{
  "dataset": "simulated telescope pictures of galaxies",
  "image_size": 32,
  "grayscale": true,
  "encoder_norm": "layernorm",
  "encoder_activation": "quick_gelu",
  "encoder_mlp_ratio": 3,
  "encoder_widths": [64, 128, 256],
  "fusion_encoder_bias": "all",
  "fusion_encoder_positions": "learned",
  "eps": 1e-08,
  "epochs": 6.7,
  "warmup_steps": 510
}
Rows from block 2 of the fusion encoder of a small image-text matching model, named by matrix and row number. Rows with one number belong to one neuron. Each number is 500 + 50 x the weight over its row's rms, rounded and kept within 0 to 999. All counts start at 0. Numbers have three digits each.
After each neuron's rows are labels from the 100 texts, of 14976, where the neuron reaches its highest value: "fires on" is the input token at the peak. Only what is clearly more common there than usual is listed. The data: simulated telescope pictures of galaxies. In brackets: how many of the 100.
# fc1: MLP up (fusion_encoder.blocks.2.mlp.fc1.weight, 768x192), inputs 0-95
# fc2: MLP down (fusion_encoder.blocks.2.mlp.fc2.weight, 192x768, transposed), outputs 0-95

fc1.603:457448530546460559487488446520510394435515560508532441465490533411534529435496524457557443451506525528481537581573490521472542526481563582568460577547572486467583524532500543495576403571587542458518429522534583457409595565465415555496443523462545560428459493499577482622542475406520444483
fc2.603:588553601433486444449599486405503593552469532441454467544404493614498483501524437545408512525557489442553471455466584450530491498443437464544558535543469490573455499510564429464477542519410556522459568431459531565485440494595531532415509457432437563561594535545501447488569420547544505518
fires on: "a" (21); "star" (13); "on" (11); "galaxy" (7)

fc1.578:492485603487515525507576502414447569480498471530505478616388510559441585589502556477398489409501512527473526477437493415433533450559544525577518514518501507501502514534580501503577485528480476461447571484474420516546446435539496547489477543525457569518514560512529517503516408441420505496
fc2.578:497527531420495494512415476487602491517462518441443509480429415528502503514447528518471470471476497430555461400519504489548528515477423485490548483475501449449501506472570486512404589506482562590397482554499519512488607467522511513515527483527500567537591470537502576482541446604592444521
fires on: "disc" (90); "flattened" (10)

fc1.160:443481516539445573463430465556531417496530474515538536454480512407552543486502568467582431442486529595434526579548518500519538522526497550579491623519562454435543496531496543486576415574529512424425461498490519470367587567474385528534436527478568573425494488551555543570537438438488431485
fc2.160:538549587462507415487536537476521593499370539472421459602409481559511520501552491511414551477516457453501467442486552444563572499526476447536501537530469522504468567475639426423458512462475569590443530486460539556469454519554500544415530483473366620564563581491491493432625378552505481439
fires on: "on" (29)

fc1.268:512498562530501504539562529472408476447427461546528451622440497483515598596483512516472564454519460494440541538545474376460488346616493490533438517500489589531470537519542496517492449464555475468432474428488406406515394499441418571465557573539413607496460598429460487467606426421483508471
fc2.268:529497494497537469522528512497532525477501561420481442537537598493446455532493542459486555497575447415580454581529550505460536545509550440463437478483466543525423560571516346521515458486471566582563529496425458515493516478573602449497511499485451526580598449460611438455525491494489506513
fires on: "disc" (95)

fc1.192:588540614505587462434517465400537494498476508499459400511476499488417504556451590448426538489502443490478474552577535424541560497480546480519530538420538495498455538475605396476487520488595482537472559456557410535527520492467520550386530499446427593542497545516500485480669351535459501464
fc2.192:570550571437495504490535450447494509547583474490490512477427470554497514490491425509505519491535546469554489331456484506577402460430422488500629481502475462544465445494519538506432579549456499431413526478517548566544512464526512483504506446488514521492538539543493520550502466507525449561
fires on: "-" (75); "bright" (23)

fc1.81:554417606512459468434512505403512529522447540576488515491431462440469459577521618537485499490496518568455482448572527448503557492513537430576556545606534438532520505488573533525573484466579486499441566488418536531519479538480464543466564490541465543510483549470530590474558400489429486456
fc2.81:492500507521473577538457470511399447528572402541529556505479447500460531438452494470518503455440537521371568422521459504398424476469496521494555486501490473483503445550492536594512508542491407416450495493572479505579512487455496488550436566542540491424494526462383605548487505426522555569
fires on: "disc" (96)

fc1.151:470438522538442571501458432534511411458510511550517471429487529430573530470479574464551493431490545569468518582539502499456528494485546584566443557544554462429597542544490544498599399547583503474473419502475525468401606538419409567505453546450541537426482522529541501592532485412503444486
fc2.151:579527597482488430457574496415490584546447543434467446540410502616498463499543433537419523512548466425521469488475567443535547520462475437549537542547484507556482513509577403467470529521401574548465565452456514552487454511616543535405526449406423578555607534535517415476590389522524534497
fires on: "on" (42); "near" (11); "ring" (7)

fc1.385:598580643437542481510572467453471476466460488532468469563412509538515584490434463500474562465556485513480534529483508412458482389556453538535504601502494581527489556554626474449539500477519531548434478487527466403476521443467501650418533555514411636500540606458429502477647388475591480522
fc2.385:501481559596418457515411536472447423508508498522497521427457470579494494592624439563534544487496467393504523526548507521526526476476614415541503501546556450525559505432466593496492472497506492463469507526521435380559484551536517483524413490317503473505490506536532452498517477427429564458
fires on: "merging" (100)

fc1.417:524549603413503532450571447455497496511522421483467498562399499497479574529392549429481516443506519548461566493472502440479539447529433607588515628470490547470521521512575490531581539515510468477412511447523473542449554475501415599440524546538490589462477573517490519512621414515564394548
fc2.417:527437493523475438485487472500540562571400560452480454503507470477452465532427548455489465565513474451527466479538540620543567621451586580522534509501459464478492490474457450417497493528611543552504558449479561581488473521527546421531548497538517464548506418488524485514499527564407436499
fires on: "star" (100)

fc1.257:458467498522457558493509436532532412447476523541526503463487540418519530486498597438564451473486555607494529559581512537503550480521540575572455555568587450459589533534516512507607385576566509465468415512475534414374575559395400554483478546460530538441489505528573481585536455442481441472
fc2.257:583536583451484424456597492426534590538434542423456455539430492595525479485522450532428505524588461450542469498446557440542533523456426476553544552550470514561484505509568411441470550523400584546484568460460553570467478509587521535396552450469434564560587537526537443487573408546564476509
fires on: "on" (26); "a" (14)

fc1.251:462598535529513517599548524540464466439471456436515483566474577555513514506539424490453538458528450510465557492359507453320432448602424552519405533510497613499521555552483489519553464468491581537504444542547455461488478520548484532471491573601466508483483551500511521481504448434515486510
fc2.251:444478468555488520530411488541562474511555566386552442444506599444486457510534604464591472501614545528570456546560471502582546573517571468503439501501552440484522575520567486560534414491531558542450456524457548500465534520458504509507473465482503572517517462486644489468608431493482474472
fires on: "disc" (100)

fc1.322:515550679456536521522544498462390457464539467537471465554405512502467575476427537444459522487493457539460499520493498452428461390541427540557527561479450572444509500535592482540547468473475474467428477514527461396492516416446458658409507545510424619494543575521464475505640420440537451514
fc2.322:470471505560405509507458526497465511549470490542533468445484490544492511568611506500511503531448495445410514481532503554528572528476620427560464546579567429525652499484470569489422485520573539463427492503500474473504377563542487457515457503435544452452488478519496526516497493490387534481
fires on: "star" (100)

fc1.752:460458504537464572506489507542486469500489484536561504461475594397521559545509600426540456420479572635397487546583479523456507474520544549538518517517545515484573497553531533523602404562573489493468430520465525428382517557405393596531445554479518557438504504504544567576555479464483489467
fc2.752:527515548406472429466545534459542567468495527467408479564451508545550513459519520497412510513548472447551436533484557452553531478511443466551494558542487577540471560473610459442433545470431560600513500457483534551432525523571446553416491450461409590555557554518545483451575453570660482471
fires on: "on" (54); "near" (10)

fc1.302:480551523519535519495490568505410505451467380540487457618403539565461540530516487492467575429538461516456522496446487338470521386583512482521462535507465589525453561495498492499494486488528489477417501464539416536535454447462463539510493570505405527512480659447477504484579426401481514522
fc2.302:497467481495496470491487476514559496494486618446491452446545500463441413489488531420538507539530466439556434563606568532551579605512582433507445521504503414513496538534546406536544479509505544586504512517507503529474586520520557506472494480395498536527571438480603439493550467526503469468
fires on: "disc" (64); "star" (36)

fc1.537:536577531445529467518593548439479538447484475421484480584493558649517495480557388520434580506520445449532457483382505452467441488547444513524455507539434633566452552484473464491462563441384542554557528475554485480555426474578507488437525464542438498558503531463506457410480484510571555520
fc2.537:516500568514431491442532514440540528486483611516499511498424499531570462517565499483481429455502505515490440528486523432542553506500514426564494563588576487493577513536626490488521498507480523546442471525395500457421522552538455562449411438428464576516577532597550446471578402501531463468
fires on: "disc" (86); "lensed" (11)

fc1.705:535574627443461537510525449472470487475522482464511441547369561520548530470472473390470451446510553516498514498446484438453477445503472552597475604554525584479539493583575487509590463566447442478444490491510448487479515462546453609430458529480480599477558552525489448544602378421495474583
fc2.705:494458476517505570528435471521473463557588499495545519401528568490498516620537515450565488519521592462547512414529508601571496522446528496472487464464500450549518480518396549470430465557498513421454535485412580513506525460531540386571454504404546453455544462494572456547461534469418441546
fires on: "star" (100)

fc1.745:630490594387500457419519377447537511550520498517423479475439432460441472463399480431450534515484474482484451485542537523504534503439498524537617592445446441489450452512576432524466585547531456538500566435633507620509572432503536542428509467508480586533507495533496496538594441561527501514
fc2.745:585517584558494476469531465438426488495520472525524483517433500549424501446474450519511593505498489454487480518498423484445460442408517411499548471498433489569442468468499504541444482545452458425462585462549485523597451441489542495500508440495489488492500569457496477551522473466524599566
fires on: "-" (60); "bright" (33)

fc1.586:599501617394542477373528412426531561530513509490435489517449449463410473503451500468450537534507497494496465512513549518506548507437482488542613504443441471474455459506562454528475608542531484544491575371612521597532560415511529536416535464469496560541518507528488480514601424561530496512
fc2.586:594529592559518483482542462445449491484490503517520466519413514561429485426475454506530581486542503446487478508499458472484480440415502426503531489502444495563408472478524484539447463548449467452452575479542495539572450449492543506481501435471457522491521581443526455534541439480545557562
fires on: "-" (55); "bright" (45)

fc1.301:537595520469548563525530484541482458390479471478504478539450515619505536463440449448481522412523443496493565530404508463451455456595486532504418530450501533375527561567583431518530482502469520532485454557579469468480509448507454526428461544394411582406557516498516418523550462408500494564
fc2.301:413466427525466484538492543547538470467479560477484535519568520471495484523610520574553488496574478444543485549543446470496574539564560415502406513559582482539557584456489517527599432452501552571539432537471519451479559587440471500510533511519440503544451484448575521420529500461550474413
fires on: "merging" (81); "elliptical" (17)

fc1.464:477458540522419541483478406512515437504538527494507478417502508424569540490451499462591478458469521549462552579512514522467520527507533587619478620543532486443595483535547536514557482550566520449487433472526548510421630497483406476526433524439565575438435492558509520599532487465476420561
fc2.464:538578635468500477502602542458434563530439503474477449581362522581503542514581482504431560482504464447518506438478580440481468460509504438554487551546483530545466547537611443484493464486456552522411534458446514525478415517567510554427535507472393613553558581514495446465628353501479549496
fires on: "star" (59)

fc1.668:456521487486554590532473430553519490564470539490547448504464536464476500507490600420555474434435518577436515533567580468498531491521521489508484535517548455473513524570547448537555450550550508527433470522465533546434505487495521514535489533484514545411562583537510528565545427464486469452
fc2.668:443452505534476454503459550495566525520478572442462410462478549531523459446595531489495480525530468411607438557535556520553566589522580403533460537544543481510543580507538492426405490481461579577491492550493542517450518550566491516477489458430483541571535456520575418438562429513481532462
fires on: "on" (91); "elliptical" (9)

fc1.396:539490578566603476446581529504468498495451504519447468547469501399469559546459554540508568456564469517536517592456448465445545438491502530523473559431455611508454551461541440482545445500582555489471512448499425435498490439439452532446565521524468570516444572442534424512597446436531415498
fc2.396:530557594460510527535558484506436535546543500449536474571398529531488510450488457447510534480490511497511508328436493510532430450500457492526537527512431530527465469535623479519460492510455511450386518473519528575506481471513503531480530503569480619498566549502418520538612386512474484547
fires on: "a" (55); "merging" (45)

fc1.79:545512548413554534490487414506566457455526511429509525529508587495515488465403495364440450480558486554484509472518527482532470541499450578485488533431504498409507515601611424615470510575483517548425502541507480467409568430464528542460458520466486581452564456560524431509564426494505431564
fc2.79:413492515547514482554453548542472430474491423573469499493458464498496567495502565539528573468470489462545499505524419461476523435526508428472470460489503502504470533333505607429456459425543484469458475516517495471550502496461474491556536534581482488480350598415489615457518479518529517474
fires on: "star" (100)

fc1.306:627507577401518483422531373464530523523504491514423445515458412458417457444394493451424514499503457479474452535540530549534519490452463502521600558453426486479453451505562418513460563556549440548498575458636489607545562440503524539422518501486468559497489480524456460519596437536525537514
fc2.306:598513574551493491478547469435430499515534476507541497523433499544414501455483442533520587506508497483485488485484432490437444448407501422493547465499432478586445460492497492524455484544452464415456588456527503523597449445494545488506502447506510497474529552459508492568520475467525566577
fires on: "-" (96)

fc1.660:573474525444466457430511435465543510518494574497418362478486489515520454429458483498500508528565430458524477606579563546575563514429504515535502548506499481517525509486556483504506525549517516534508496475590542530486568514536510581393516459385532546480514517529543396564545456484522514522
fc2.660:613492556540475475450540438431434511567518505530524501514445458560439456435474413553538528538495501460478496493501485524448464469396499439511540493519446468606464429545485469527509535572432469426462571439507523536563446451523539501493478436471536506503555528518457462578515492484503577583
fires on: "-" (50); "bright" (12)

fc1.25:507546565532511491542578511485437524429454423544497477627434458547466591585475496519407535429522422450458549510429463381472488375591485502550449519534471587522480524506521506436522496484516491504456467484506387417535429514487445594434561566555420551482457606462449497481546465438493491499
fc2.25:514465518480500495502518521489534545509496601402488470481512575481499441569551549430490523512547489478563436520549552531557560614510541466495467515519517487522495549550529412538492463504462575579528529496410483560425538501617580454498489503456481541543622441504616439472548456511463432464
fires on: "disc" (100)

fc1.754:505617518464541532567494454561498427391519478436488467574495528632512538434438487410472488398517461453489545484448576493511427464538456506508465475451470546417510557570600419515459470514423500565504445583579443507473483458550503542505483519411446586455592493484485411490547478416462508549
fc2.754:411457454562448482528475552551513451485505514506469525488537484479500507519599551598541494493534461436507513577542448483492589515547590421525432534581588474554570559438491528460588424449515528539520434534479498438502545598451440520502518517500461500519438503457513544437510502428535498410
fires on: "on" (55); "elliptical" (45)